config.toml
model = "image classifier"
dataset = "gratings and oriented noise at many angles and scales"
train_examples = 395000
image_size = 32
crop_scale_min = 1
horizontal_flip = false
targets = ["angle"]
num_classes = 12
arch = "swin"
norm = "rmsnorm"
norm_position = "pre"
hidden_act = "reglu"
mlp_ratio = 3
head_dim = 64
fused_qkv = false
bias = "qkv"
qk_norm = false
parallel_block = false
inner_norm = false
drop_path = 0.05
patch_size = [2, 2]
depths = [3, 6, 6]
widths = [64, 128, 256]
loss = "cross_entropy"
init = "kaiming_normal"
residual_init = "zero_last"
optimizer = "soap"
beta2 = 0.99
learning_rate = 0.0012
beta1 = 0.95
shampoo_beta = 0.95
eps = 1e-08
precondition_frequency = 16
max_precond_dim = 512
one_sided = false
adamw_lr_other_params = 0.002
max_steps = 3500
batch_size = 64
epochs = 0.6
lr_schedule = "cosine"
final_lr_fraction = 0
warmup_steps = 700
weight_decay = 0.3
adamw_weight_decay_other_params = 0.05
Rows from block 8, named by matrix and row number. Each number is 500 + 25 x the weight over its row's rms, rounded and kept within 0 to 999. All counts start at 0. Numbers have three digits each. After the name is the row's rms in percent of the matrix's.
# fc2: MLP down (model.blocks.8.mlp.fc2.weight, 128x384), inputs 288-383
fc2.0 094:468534486457530486471507466497501481438526512512501473508540516482473510535530508538503486475510508531474468497501492515512536524528493495506522526473513507502493426460504478538499524510489508502495462515529541529502530510479500510530511515481510485508506482496475514488491494513476512491
fc2.1 105:541507483477486505504449504523502471467520503499515476471499460470521505494488485515517463482532505540489501485545460546513473488526508488507499522448501507490492517541501523525470498470486486525516452464494511485496506503450480511445529488520530513503501539453477492520482522555511496494
fc2.2 103:510541526503516457469490557527463485507510542495512481491441459469564480538481515545496490451494515477508478489460482545531509518490497446471507523509494503531534507514512506481459488497473486500501498502521536517519483546506512524537506533480514569504533464512512533491407487480520525478
fc2.3 101:528504478504523461502472495476529514441478472537441502544478471549518467467505455497503534514496500431522475497520491501484520503483471506486495519500470503515507468453513523482522549485519465546503474498496517529459528484461489508501523483467482481489497470510505505493523519525485566491
fc2.4 097:496512522489524495511496525485514479500519458501488487463425501527497506522507514486489548457498480484521502527475497521504550502497510538521548487537506457490465458463502498461524479472493497508508469458493529542520500526490534505489520496514535545496482439488527496516498492505503526529
fc2.5 105:520508501473494517489502502504506462483504499480512492508531467501536521524564513496531531474487548462473480494493477494467489496455529507471495490485477551545481478461481509470488480500505519521508509500543474500534510520446509499472505476528525483501491465456478505486532502501516547523
fc2.6 095:477456499522500521521499517533481539550480491512480511499525505508487492493499496478477495500466491489541491523512452529463484498505478484513487504517478520476531483489489511478500481511526504504473488461505505495463462512532460515487504499478498513519511498495414518477513506482499492507
fc2.7 096:530515503499530545466511566475523462513488557530496505502506502481512450514494502468481500507455528469493507466467453451555504542499525525487515531510503512531508557532495497537504463492530527470559472515568497518471503508467497501491523464505474535521502543493490546498495567488536564492
fc2.8 104:527459528460505493544477497486525462494452509504512481489527486516490519502480521528502546502515531479496524562516506497522511501459530470523520491508480509514509455474507505515486493473496436502533553484498507540490492497445513494502507498497522527502501500508467525506467508473484496459
fc2.9 091:530468509499497492510536508517477498539540516488506496520497505521502507534541539491517513523537575508511501499540532530503510508500478505486501517495534474513529504511500521480501479541505479523479528501496542508505513531471483493517545514460570497456501543516480518528473500512525504528
fc2.10 095:505502518456480461532510480481545492471494495519516497490485508475515470481565524511510537448525534524523512489464509493506494532495505481487533459511534468501481501466485511488493482548493509461529450519503503480502495561530514502489539473460469499499520526469512486477508461550475522457
fc2.11 100:491503496490506490464508536488472552539551470506497483480472495490514504521490488541531507528494454479464511515521515533489537523491499476492507490503491520529472461501486455495506486461485499501469458502508477506544461532495490495482509493494475461464515534513468515498503555543484537497
fc2.12 099:501520517495467497528517519475468474458508474513514549468521470493545524533503540460514541445518499444488495518498498437511507488494503508459477460504504455518494501506538502439486505497551520480509515457486485502494548493508489467496506515496489477512511544495498538485507515523528524513
fc2.13 098:500463534455496444518517540470516473479509511496473512525492505505492524502510478493505446520516533498467509494482461504529471551501495541496483469512502493523444488488473484499493500490580515474483539518455443495480538514505502477450484502485510471475445554466498499499496534469476485519
fc2.14 102:514525503506490534494464558502513520489493518497482520507435529540487513487488487517499484482468562511525532552498537506490485469517502491496509491525519497516525465522497509499512495554561472504530493499544508508520558485491465485525504539530516482486492442473507494502507519527479480479
fc2.15 098:461498537552478478498536505473531533485492520499496505520517472486512471521493497485497513542491551429466502521511465519500509468539531493493522480508518509472540483469489503487482494527490548546451516477528533535479457473497513471509474533487494480504487448539504494495486490559481495476
fc2.16 100:520485452517501517547484490493540500499470487535492518510501470464488522508513507487508474488513514510533488502481483470490542506532515495485505487489485481481488452527513480475477493460499486520524446555494515510444511521478479499471492536504548445499495502477528498505497461517512527476
fc2.17 096:526446450449516487470458546530512526524491528482515515469518523450473476501529486491513485493470549539531507556519544491497537484522524509474497516525492504491483493442462457534475505545445465501475516495516525559479509499443486494494459513514476454521483506543531470498467498483473509500
fc2.18 098:488512567528522500493489472491505513510475472505506485536507507440507521495477515495529474500535483503523559491524511467469469496546532498507502500486520479517482504528503494487512468506485554482503498482506491487477495455489458474492488551497524540515464476514454491525487486474515513472
fc2.19 096:459519523467483473490509452495498436470466494461481479463529521535481488509450546523464501497468541495505482559488481518531486486524479521503501541537484545512482489501524494454531492451496495457496496509519531500527477509519518531500499497503479547484499449495521542503497502465504481483
fc2.20 091:505497494499512562512458476508502520525507485525494499550513535488478472484524500502521453483484515502536540487509540517471516470457502501505488518507488493471535515475483468545518523518546485525536517495485509457487451519514527513504498495508453494511493503491490485514566491531512563538
fc2.21 094:499534498508529497435493498487476505553538477533497508516462520493492553491492454502489499502507497527449487523560492466497528549500495506519526501487428506471471469509533458500490478486521480515535516536508544491478498486527487487521494501485490550493517471476514531513501510500480527497
fc2.22 098:492495457509499507525494499461504486479471519509500500500489437491473497530497457506487500484509482511473528490520454463450498490533515523457478481496496487488500519489522479496477534478489498477500496538486476476558539529472538551510531527511472502468489461536473506481521451502490488534
fc2.23 100:522482463492502512499524497477561462503539481491456476518500500526483488528503503458494481488511495514507508483543504497501441537530464485509493524513494515505477484490520488486485493542471468526503496493518561487503492526439475481483465519488486504525502492535534478495457486489530496453
fc2.24 103:505519470530477495513487538506478501464505514465555488495458479476499511482503528501510492425516499508486502490455473499546471545505488527513517465493491471528490519517501515472493449486502490493509507517534485487502510475502471523470517492524478483522474465479536472522485477455492529468
fc2.25 100:521465492480496494490504534498575520526537499461514500513491483470519506515523502519475534470524449499476485503496498488478503503518464516510496524479531538498515511556520516464493461492500520547514457497484504474451513470522474495486467506513515514532502517499538473534446557469540481504
fc2.26 104:537545473502488499512466451492473491480553504459473502466570527507547521525489543432493507482498494493501440508517508544506538508507522524551467516501527471518518459485523494512488521541473454522478456483485518456533531532510480530495491506481449486511488524476535496506527487514472504503
fc2.27 103:516496502495495515521508534532498534527522485492527520494516521482517491453483489465500524449534485465516479547467506494488510529505504493449481503498491471498514502527456497455502494502534481515502517521508511502502491517445534493523505480526498488474475475503516507514544506495495462468
fc2.28 099:513532471510467561481493489470496447502482474509483476512500534502499470475515483497511511535479512490499475478548490450493553508516507513487495462498522546514517524550489518518495527488502497517520511492502455494504527522509523494485465491483472526487516476535471495511479495511467567520
fc2.29 100:489504492558496444497478549499538524501519515475507458493506472482486490484520519511503509473524507526550536457537531490478487487507482497468481490500516468466529523439516518475517521505474509494530502521501508441505466484484498531491490467507480508504512493507458506493499500469480475482
fc2.30 096:517542506486484525505522456484503512488512474507563480466436519487513490532497490499495522514504509467474473506512506495469470531505483491487488464512489502486467528508467520522550535507498476565487509470490532528494500500539455515517506494469466490486520500478526490469495513557528536496
fc2.31 103:511509534457525502486505536495518495520566501487524518484471483494468478494491470516468497493495504514549503511514431508483538503515501505487544509485540475519470481472460485548509516485486466512501509493506556526516471479521468505493495486487474446529514444512460498483500496513519447485
fc2.32 102:500456497486489503494491483508480468515552498490458519542492460494514510476500468509481455512553491470546541449491494483448514503475508542516501511523519509490535463483517481509481433501518472499499508517465543488504516529513458511514527490492473467490498472510506460515509530491508467538
fc2.33 092:506493515516527454496495526481491482497491490491488495520492486478506472485537468479512480445497473446485513500480465539504471419501491513523506549524509481469488483521502474478504540535523492507482471487470461484452515510508543511507506482491526478541493467489493511508523508464488455507
fc2.34 095:442485464481479473479500476530543552521502532471532484529564498460505473515511495547497515460520484533472525446510506498451480477510502521500488463482488472477514470461499535498456537467493504505532520474485507520494461523538476503504478497512514468478513498530545483516495432492470528518
fc2.35 098:537491485475473491494451487513472527513524464505509552485507508500513450488512460503545486558501520502545493495490466506523527492524472523508512504506532529490486471458519513525491522519507512468513498484515498475530501495491510508488475516518496513501530511509465465512504414505511531496
fc2.36 102:512517530522530476558496505498470526469514520521526536501485479504483485500481479475508531482498507506542504509454452553509511469517506514527519484490508497491517475454501518513519481505531498483499491520551507493513488428499490475493498477492485472456528436496524486490498481499489530513
fc2.37 107:488483568534500510501545485456495545496538464529479499471444469500497544547499481484476451497507474552511483450504483490487478515522503527496524555514493481528498499450501506484519494508490494467494510490495496481487480473524448493506475490484471468462488534475441463495467507512501495471
fc2.38 100:531466486504505530501517507524517490488500474498520499491510480533511497459493497495511527473516503511541494524510465556471556510494522549487513516523502470520529494476505503483496530472527519502505528502551487506482479522514454540510518505487537452455495514498478493468438490530524501484
fc2.39 094:489501486536549526498516514507500501483476519504502515497490494471503526536485562512462480469465484525479481501498536482527452461527503450550488524477501490482455449514493506478521517531555480490492566530513504481516494518497487504505468474490472521525474480529471499489483429517500541520
fc2.40 107:478503492493531468535497441450488488490481451519494541495471534552515540498499468458503482448498508470513497506556515504493472489543523464511503499500504471541492474519489513488508490528530465506469486536489502491521502491466496471473486523477525491519527495517509492533519490507421500503
fc2.41 101:481516524458480514441495480490502522487465497503476492544534487472512529511501536512519493493495486495531519551470510439505479521496467543507529522494468521507530467506486502470529469532511505535509498476499516514452509518542522513447536498500472503528495505528463468500492509490474520536
fc2.42 110:498494504524475512524513501457518529470505497508488465515509543443506479487463495533549496484506503486493510511531524499479527502472509526494536518496504489521504476506478498518523504509516502491511493500503483493496478474457539475477485504534514523460518495519548524530552504531482486488
fc2.43 102:500490501515500485498489519514488490481465466469447477469505502488495483430509493470520499502489493494494535475531501552482517476512515515480515507491526499505505506503487480545501514476485511514487518504516524464495509509521534512491497487509543508490502517460518529473505534477504491501
fc2.44 101:521469501504456489481493485501497468473501484520446466575508506517500490492511440524500513515496516486498500520528491481524471528491457505496521450510481504459521515506489524486496502522480491524483526544505517517509546501492500527538475466486481541498478502524462504504504506507499515488
fc2.45 100:492518546503501505507521468518477538510509483498509497514513510484544485525528506510525478465474510509504490517520543539539533509514505511500502506552507532482508484487504519522486504503517530503508465451462495507485514510548522458484445501547488482542509570497490549487502465484511462519
fc2.46 097:495493481472516482477504513472484437477566487465524526488466464460507452482502523533515486485496522553481491541517505484511496505500500507466523468494538511476489459470491521510487430521505547513519531480495494476495523466487465525509511509531490524545500569535502521478531477459488521476
fc2.47 099:517507482484491536532509451479445529452480466496499524460538487474526499487501492503478521426518502492499477516522505486470505517540453494531489501525527466491491446497479508500487544468489509461508512508461479474467503485508445499486486511482527493536523485503531495473569509530502495467
fc2.48 090:503460439508516496516496484518512498522514466459542499581493524536474533488526499451502493499488482527491519478501456485488522485479503506531527542474495478545471486509474477471513518510532488521504491517498559468499506481454473474478509489490555526519476534489495544516488522450478516531
fc2.49 108:480487507515497494493478498507535508509510489529547472495528491484566471506470499519484530480480533550511481482495477488513507503517489546502487533494485470502501493504509513519508528495485477513484483508523510527414535520516466539473540461496490556494493513457516471515483548482518516496
fc2.50 106:539505533486550538514504537469501516513508519517537507485485500471505481497445493494515500504449493487440526515481498463495511504488507539489490446477493500491518503463461494513531519534522487487539496498556515510517504491522524506534510506492556551526478515557506520519520527543528481473
fc2.51 104:541536506489491517505508438513476505490530540513518455457502497509506476492525481483505562492511485452508529561544520462461521502456510468539500536479497472512465523488499502508538506518524453510530466488520487510530478453521455525475516531482522515486522514492529504500481496502494498502
fc2.52 098:529484487503532463478556505464501507481513526510501511517486507489509522530507435508483473509458488513558458470501444523500513492522507502544530492520502494457479536520488524555528509470506524474462502491468514483514498542532558488550511494504533521524466452501528514504473493468541517490
fc2.53 103:512485501518494457527489522494503514506507503495524477486488465523528502516497516519527459433503512466481488483497518550518480514519494462489493479501486489499472532505496497500517475513496522471522478500532509463518527524443511518453522483506546469531471433488511472518493461481488551468
fc2.54 102:524471450497492510515498499507494469520514430501510485515478541486482468493502511448503511519531503526525505481509545429510515472562495492503493533496522514471519485512508500512445512517542513504499496508452501489523526505482512504490479489518521526479471504476523541516486464474462516529
fc2.55 102:490503505468493492534456530493536492486541477483472478556517474483496493556492535590496492476520501564463506480527446501516480510500466501538474482500485487498494511474516487520567525457573442482532543498477505543548490498484515534496514507481502537449508536518499517527512483475497525500
fc2.56 106:518503407546506538512489497469512476508486486487572530482461462463511494483538515509491515479460505464517510527509494536517482513486495484510524502507512550520463483537476544518506510478497507497437525523516519501512496519513498496513482461525443473487491505521500502514520483505496512492
fc2.57 099:488486476515530505499472488496460500498518515528503521506529465472518484485530501508497488506520501494529507557479493451514517536452537497456489485468512479444522497501509491535462495504491516511470490489412534505534516503465508476516506456501499474551490499499437490512561537511510536485
fc2.58 106:467458502471506493508494476502472512502504475524496552484558480471487501477523510473541492506486461509466470470535498544495524505521523520515515495478491529518467525472491478494493441498513497562481510531505499498509500550498486490557533528434434522496490507458489486460523511500509480467
fc2.59 103:491520497509512478513485473455457500477516461497495504517432512486445449490508474511507455471487533478531463488506500491471524510521479467531469514508536501537482489540494495545537439493528454509488487490514526493489514531478520486491512517483542512485515534519511494483509486482501521484
fc2.60 100:513495489510476486480492488553438549539482474515447570494495487497489440495515535494511517485455532509551509489499482499471502494531509477487512472512506504484555516411509447496476489492525479526536496501493532526470532490469511443531488490469488497481518520488508498481494515516507503501
fc2.61 097:507477512510565563436517521488477508480502485476518491489521489533531534513506536511522513484533494466500511473505467502526485503530515506546518516491509519508470479540491517485504515523483517505446512513497498516495514487469474471486497483522470455523512524520512503459477471494507552458
fc2.62 102:489478532498526493496473556505486505440507498480539515493510480484514521521477517529469485506493491498484488493491503533489506491482487496495506515482513521525513475491514492491526544466468503513529519497551532492470456495506459476499520476495497597500487492511464529520508436513513498467
fc2.63 094:510484535492505482528494522493476478496506505516491494550444516507531530513475557493525513490517458493482461510496512530499530471466472511457483468503516449483483505521492493478496490497494520522503519518493500559503524473490475512532515552501527551491492507495476469504504518492479477486
fc2.64 103:475483489508532516487514516483525510538493537438528483499479470483464452464515526463458510466470453553510523516522489469481485507526499526542500480494521532535499487509473504493493487491495547466503492474534447494473493542497484493474508502493523490477490523511497503504506537509461516503
fc2.65 103:472497496521493480477495482526471523499457490434482490518477489514491486501453448502495524517486511450505492460520514513499509529479496473515521524477535458525465508494526504535464462518550491530468473514535557488493493543540475471526456501477439511496509482497506485489517496486473510449
fc2.66 102:510503410536473536529548491480482497487574467495441505489519529477499477521491566437491506485474470499541453522547504471489546510502513501507494481499491505484483495526485508470495488494498447501456465529528527476462518494482498499517504514493473477533481475510491480512530519492489510497
fc2.67 097:486529477484509481500494429518471481466561520490506522527513469517439495508493481501473516496530465501528521485479486532518533498498508525513493531496464502509537466537486516524505478523548493491472531480444505489494469507550488527514550526529480495512506453516513489506514479522515500488
fc2.68 092:496539527543509488497512458518476527428465534499485479502512463492517495501493471464517505542499472546452484486564472549517496523499495467507519505472544525515498490489504487448515493531499487526520499465500578430530466484467512509505516526528507472517478492503478533497514538480446482500
fc2.69 103:486493527489528464544510496503516463503474509496504466499505454511532465530488503461505509510503476472515461505516478492498499483510510510520517506476496508521523478504519562502526502453545515513487453472499461512530495497474552502497520513515488546503500489490504469510525457529529521528
fc2.70 098:493479461540515520511478535492473511520495485478501530545527522494503462473471484442495515467535513508523498484567465523475517514528489499491522503534493544524496495505518524511505510551454535501511456491501487524512504482509462459523482448521525535485526526479488482538499517494508502475
fc2.71 102:518506511513459452518499491557475511512441502504493548515513462519490512505514460463480559466515498493506499503528503463481427461489514503505492464516480465507508512459486497445490493497569509477533518493521468518482535468511507530456529462489561495529518470478522533514500494485506510512
fc2.72 093:514532493516477515503490474518533465528479472468490513512534526497529492530508530481490528514524477506535504539488514430503492522539477514531473528522534508488502509481576524494487526519501485494476437464522452525511478545509453478470529470493537474528461528541492462509460481508488481479
fc2.73 103:512544465527519467499499491486518520524536506471468497496490432498502446501501481488478524466530470513436481549498511558486495477536497472518525442529518477470455545449520482497496490464503512504503535505534480556529508512471483499481535497494476449533501463505472505470517511489524509518
fc2.74 103:498492495457489471527513458470492509487514531502448505511513468498482468461537562552494487486477444516452525497515470534530488504550534484498532463502516476509536490513491519546509524504520509500542492486515508502530485547440520497542521502463532515461505509482548507520508487482488496492
fc2.75 104:453525485484486500505507506516499516485529530491465538496493510505504519459503473494511532521496461520485515513447519498542470466463516506520505505509480519513424478488498506505500488498528508509513521492537501479539488487471513554475507546500457533494489494457501502484542449519511511466
fc2.76 100:512516516527500512504508503508532543550493508487510488557480469495507440514513524510529506481503488484509531546507491529505510495512495506476502493534488549441447510496513495489462477456487549490514506497529478489467474471514466513536512457505563481514518519445515482557522495498497499470
fc2.77 097:482459476535509522517465460479484510531547561462477502496479514489510419470506554481510471463533498484458528492498496532479474542523463527495500555511470502482517481459507510468524493467534503487510498448495512490533521518503472493497520533510482494498530501480529451488533514520486509520
fc2.78 099:520534518521552511528508496488482465488522457502490557473536530436484505461474474519493482512472542503488499483484488497514503533481491513501500465504482489444515518491513505495504490559530481525548519491540505506472515466497482519481514486493537529527480495518513492536524503500512518452
fc2.79 096:526526511529499470505515489512509488511486531530519493501479484538538547525540542521452507477473484502489508517503502511506502514523525519507510464454500511513448438499491507515503470530482530507493487510519497525491498527480517477468522451490525487529485463487499527515512521477496450496
fc2.80 103:515575516491503486461520481501501521498492506484504449512494531518512479496471464513511510500510528527461546521504465521505489483507499479508487479515463464503481484525490445506523500511511483513476501507479501486569537519528523503529537513518494468511497497497503493486476473493507539508
fc2.81 103:522437508546527529451497506497504562538517493491478539502534495483468542537522507500486462484468462487488471503520507518474494546494489480487491495490483475527533456523523482527478469523507515523514479498481553541519488503522515492517512488504496487476490514515461481523478535516529503500
fc2.82 111:471477532528505524464489455513518522471535472520486474486491470414557514519467540537516525464516543551460470507491482479540514506472486534469507458528507487516514508534494510441466502478533509467495507505554523502476503537537497502468529501499507534522482467492511519503480490532504486472
fc2.83 097:535475464512490532502535538497487454484484541501514497524473507499475500485487505491496496510514501519546428485486465518524525513463503515477480492477567518508461495494516513525526508507509516479534476518495477501520490452491459519469508505495452508488500522502499520512498500489486525514
fc2.84 094:480526464508484523506511502475524530472523515530541494492470468509528502528519455478527528505542546446519512536491528475486511501517526496486503521505487523471526524467481503510485510526513516503511453446521477479533483497472453522482498478539498467500478487537495523524499483505510513494
fc2.85 104:497528531439508476528518504445504509469555510508478528490526475506539504466535487497492476480492573464540509490502499524476511504523557493481524501481501506511510492437473505524501533487515522447464485554508485401481528512487463507501510471491543452486517502479485469492496513475490479499
fc2.86 103:479474483538536517497517486496489472478482499496496496501479478474519472495494453482463491473525497487470468570499498515488526543501507516513514488511495497471532520517489524506487503513479535495482441473531513511452502523503472508491539475496524523495496528523485534566505497482509486537
fc2.87 096:489510526501507487458494498507514477508522516468542484536523517453510478496524462508461529528468499539491481497517511471536516462505467478492534474507500450501512504491530467519533501499494501514544467513529501490463517526525488523543525494553450485413492464501469524529487552535490449497
fc2.88 094:488483470504493557498513500492516448485538545475502503519498479459466537485475527483499475526515530515515506513506460521505487548492479507489500547531523495538493525527512484511476470450492511536495517473458500513556521500520485549488527496511495477519494508480498454471461498468513540504
fc2.89 106:509518487514499454507469513476484460534510506525485501470467477527525522477484529482477489494539492518482508489455504512530520521530482544525552511490477526512504482476479510494480499526537480491545467455553519502492529462460476474463506447475519533466516474481496531498495500565516476544
fc2.90 100:470511516512510510493535459489538480492443494522470504525496500468504553514512505511499505496475504507512484470514497465495498484483471529528504529501536480490518480497506500474498532517513526490503501527502552494526528460491521519531509495485511488527513473498493512493507500448508512482
fc2.91 100:497501441489480509486501555503492532497521461477527520516464473504488488460496520494522513533522497512515491574501509526479509487499522514486504501456472525513499424533504504517496534482532483488542476473504519498521513510534494504505478491485506509480510456483498506503501528494509488501
fc2.92 099:476496535471447496506494522488506492469493486537474486503496488470470498532512490470532489429548499505475533508482479522511500513462510513498487511519483490480497462559534488464514484531535504495537513548500487488517507487497472518535541446453512512453541516519517506496464504513518513496
fc2.93 103:458479562502544479479487498546490487524468505476501445516486484492493576554523451497558513459569463550474530548509534512508510491509464490485532542473496485494491487514467545498514464544507512454538517526525492500566508493488511509483541502522485485488478514496495536513539484507482524514
fc2.94 109:470489451499517471492465508494551485513460500473519528492559526497449535552466497452531513494478486467484507492486487542512529517534528484546504520509505493482492489494487488496464469483484489485464492486501539485519501481491503496499504512498483507545469477504481502510519504486523506530
fc2.95 100:480482533452467497526447515460498561479501470559490485535488516493533501531490474488470514497547483519523466495519501480514518513495508516501493527500498474493524520526513496474499513500492468488536526534514496500469527512540451475531515509498520473470504548495492489515470472543478463496
fc2.96 109:509491465529519518450538546466480482479499506485519522499537492485477461494514449475523474485466509491517504519537452502496500462505510506416502531484498559520463535480516509473457494502555523477522511519473478495487508522469525546484507519527470543495492516526464492487497494523532540527
fc2.97 102:516513540492484522492495468504490497516506483458488496498531495485536481559497483486507478469507504498465498518474462470502471500516450489568460466512496457494537544471522517484475474540533534534520479508483480523506510468521506491471496478535544483511500529487481449506520533518525498492
fc2.98 091:511497521504494455469526482488481491474518480512508471483504500515490524518464524480521557515488466467502496467494522491481492450523527495485533488497478441539555493546503490472514519520495533556511530515472471525532525514503539489497493478489526538505498494503483526471487511519524494472
fc2.99 105:510513494484523462480540478525508499489503508513500569494542555509552518520544501533503495551485480511506500495478469507555461530503484520486521486499505541500520523486484510492507473509496475537484511507510494500490507488525539495504487478514562581510491483548469512490529487507478526487
fc2.100 097:545496459496519492467488534529537472523498510477487541485543511528529474504490489490487508529487478532463531487556501502527515523482500498467478468515506516469515456462504501499459527482504512496477440501486498500511502559510501525526502495488488474472472485518476558497546508498535471451
fc2.101 090:515507479533492509502494518423493515487514487506544518513483467477526482509507493491539476512464476521471518529481492544529521490474483513458539526462491508516521479479487487529469521501524527496465467493453527455482491470480493529530496545512495564501497503519451508521496501522504498467
fc2.102 097:469534573484468514463509558533495468510518460524475534484527495489540514515506467481537482470529513528481520456460488449524517524499485503510491468505510463503470471552499496549480461497448499534492486532552557490459450487515456516530483526454513486555502491495518479505526513491492503496
fc2.103 102:480483542479500463494459524495512511491504485539499493474519471481466524499539526523477499497496471492474525502549523509463551531491517458504488536511506531465511475491498523452523467526527515502525535525528512485507512534473501499507468538508459519447479480544482532524501487524505509454
fc2.104 104:505518514464535469517498536489505535506491522484505475501467466520559504476503506518484509492480544511519502527485485521484499491495502501530455486492516490479514513516511513495507501455540509487512462496439527494522526517526544483507484498486456523536482446451490520530510500514520490503
fc2.105 092:507472516500475522538464511530494485455524475506469482490513481554509500494497516560457497509515478481472504514547464484522523456479471508525498501462469498490516503449497501440508457464526493481505505493488491523490498491544504479458508492500514473470501501487507482449499521521529472488
fc2.106 106:482474532462504510500489527551497508488497472519526545529526496505477473458517539496507504499509514568465482542514492508478531485491496514553549521512514528468539485521509526475485460487550530540523483498533507500452509499461504501544479521492545489495523542461482499473513485512479497500
fc2.107 093:497461543467536563499502477516505526530475537520507532528473485475503520517522470496480519521524514513495498542502516502491518493492503511441510525555488486487477463491502485514517487495480517528597466505528499514503505501509519491457512502480467500507509551515501512533553503461509561533
fc2.108 101:508498560498480508487466510497496452512486516534505469488464534479527501548557451567473461470506487462531522494453518478498502502475499481487527503529510478504461464562522513511466528473510530467469511525474506517476495499508521517514518520481523535518481464476467509515495492494497485529
fc2.109 100:507549544511503474495468470512527457477501489529485519566501497510517555543547476493485470484474512462483482487492455503496510462504502496509535476480471492480501461480506532511485477530500490496528495497498496517505539488551509509478489503532515538495522460482544493507509530491503505539
fc2.110 103:527497499504513457507448531500491485523520478530483500532506551473484492484496475555462497517462486479491501537509520494490471475499494474555487500480474503465460478494516504467527469490488463493450511537487502473533528549500462517491489524513488550514463488517491467491540414505501507501
fc2.111 098:465498515541469553483513464548457499502520499474513511465511508481506521491475504518501521472522466462534490474487541520524457494513475452495486515493469501456517489538513466519512499490580489494491448522522503528452502495537485528457480478489501486470462521470521489482463504451506519533
fc2.112 101:502508481471511470519526492474497500502507523471501503503487454468480536488530441516492476452497500514506514493500429476534467504543487523514494496525496490477501481525507486536541518532514505510503475523480522554518529452519453532489477525484458484488527461503519497540459524516522476531
fc2.113 095:540501527503520518546488515526510497490505489509499516497504500526533468557489499527536542485511500514508453513449478488518503495495511512542522519495517494483494489517525530483483458442479488484466502487482454528504520426455502490497497487479511483499478526529492518537490468510465497501
fc2.114 093:508480485511488483492495506499514487514513478552508491575544474534497506504511502498493506492441512525501523477540516471491477469477527515560449509502495550505490484532544511547517530495488515483507526517458508501469532528516512493503499513500465490466515525496450510513528482468498541547
fc2.115 103:467502492514513466517515518514475464501560476490507485509427512537567481521491534482530469490498453484522487514525478494500518499490498468489507512513521523496494464539497486515488494514480464551428493508494523531463513499516533555467470490511457542511515464476493497496452482480506518499
fc2.116 094:545537462490492535516528453462530526511476502543480495482488549515474444528516508531533510530492506492505482488513543523503457502508517490460488547479489488550500498540502493491495527502459501540504502503456519445487499509473476494477498535524447504520513485492468502497490508504489545469
fc2.117 099:486494544463487503504460461502505508506481498515480501534500499483526513505491505514505496453511500493517485508499478478474483509451491540505507545486516487503502491520481494479490483460508521500535525456496532473496540513487463484507455496493531496487483490450452468441491450494506518496
fc2.118 095:521523523538475500503477501511536512516476523489534496504488517468569431492454495476475488523510512555518510505433513483499510518505505491480509495525506482477509544484490476494488504513542524467484506481488522484479498525516492529514513498510424492485511481512484527511526531501521490489
fc2.119 100:512499514476505500510520510476503458503526493532475470507532516492485501504473457471478477509526538518506447502501504482499517448475512520500515504483482504521530470495515480524502540490523476488546531468489489512505489471509559507494477522488459522465518559460467506522546490501548508491
fc2.120 105:496463520505496527494476539482477511457500507479502487484516515512450489509461491529439496496472503493482464481489446508530509484512506540502518522506520502478551471455498494486519491486481533527499497546548528492504472535461526526493506479538534462533487482539449495471544538490511513515
fc2.121 099:511517515512538506504518492507501464470534497458518563560502508457527486494509519496493504544516473492484520474471487525498451514483483519479474496510483459467507512528457454455499501517504464526535559476443501458519534478505448504500522518544490443530528478498524502513492452546495534509
fc2.122 098:464524527501507479513559548500424482468508484446492516455499482515521542480487530488518487530502463471509486518463486505532514490509461500544537507489497473492490499533496519542472464484492520501538540492519474460464459525464468502483516484499507480517472479486482524516483481481496493475
fc2.123 101:488502535510508469496511523481487510522469473471473497506500503479527446526473532558505545502481465514460473466489514461529516526472534514510502475504488508472494468467483463534457542470476470522498459472501497497507490514463471496511505521478509470486448490491547501491505488539449459494
fc2.124 105:449514499546492489491494487495499504470505487497474505509518481463535521502512466511486487444459486454525451505530506482516464530525506555548494519524495475461506502507495528541512494515457517501515485477542567538478457502516564519544520545517489491549532472500508469480514576475501506553
fc2.125 098:526530544496552550512536444491494530517442469457514477543486432478541515520490516491492511483498501488555470496507457503525515491501480542497534513499505489528483467531532501529502511504471530540507482502537507509547546489488492514532530533486475484505541524487473517490521531519465480484
fc2.126 104:452464554507508419531468467538521497488490505478552509494488464494513480522481487443513474426518485511520502473516539457463480511493499525530503467504502456493509490460508519424455469497500488498533484501480485531548501494497487495489500512515472456517483473505510514505491529485524535533
fc2.127 095:481522501501516477502478461484494481513500465542533490488479460482493516482524554510511497428477525503504513516479463501566447480505487497518539469493476508481536465497497497533507481527497538505556498542501510489503518491478487474502524516513524516487495448497495490534461509498496503487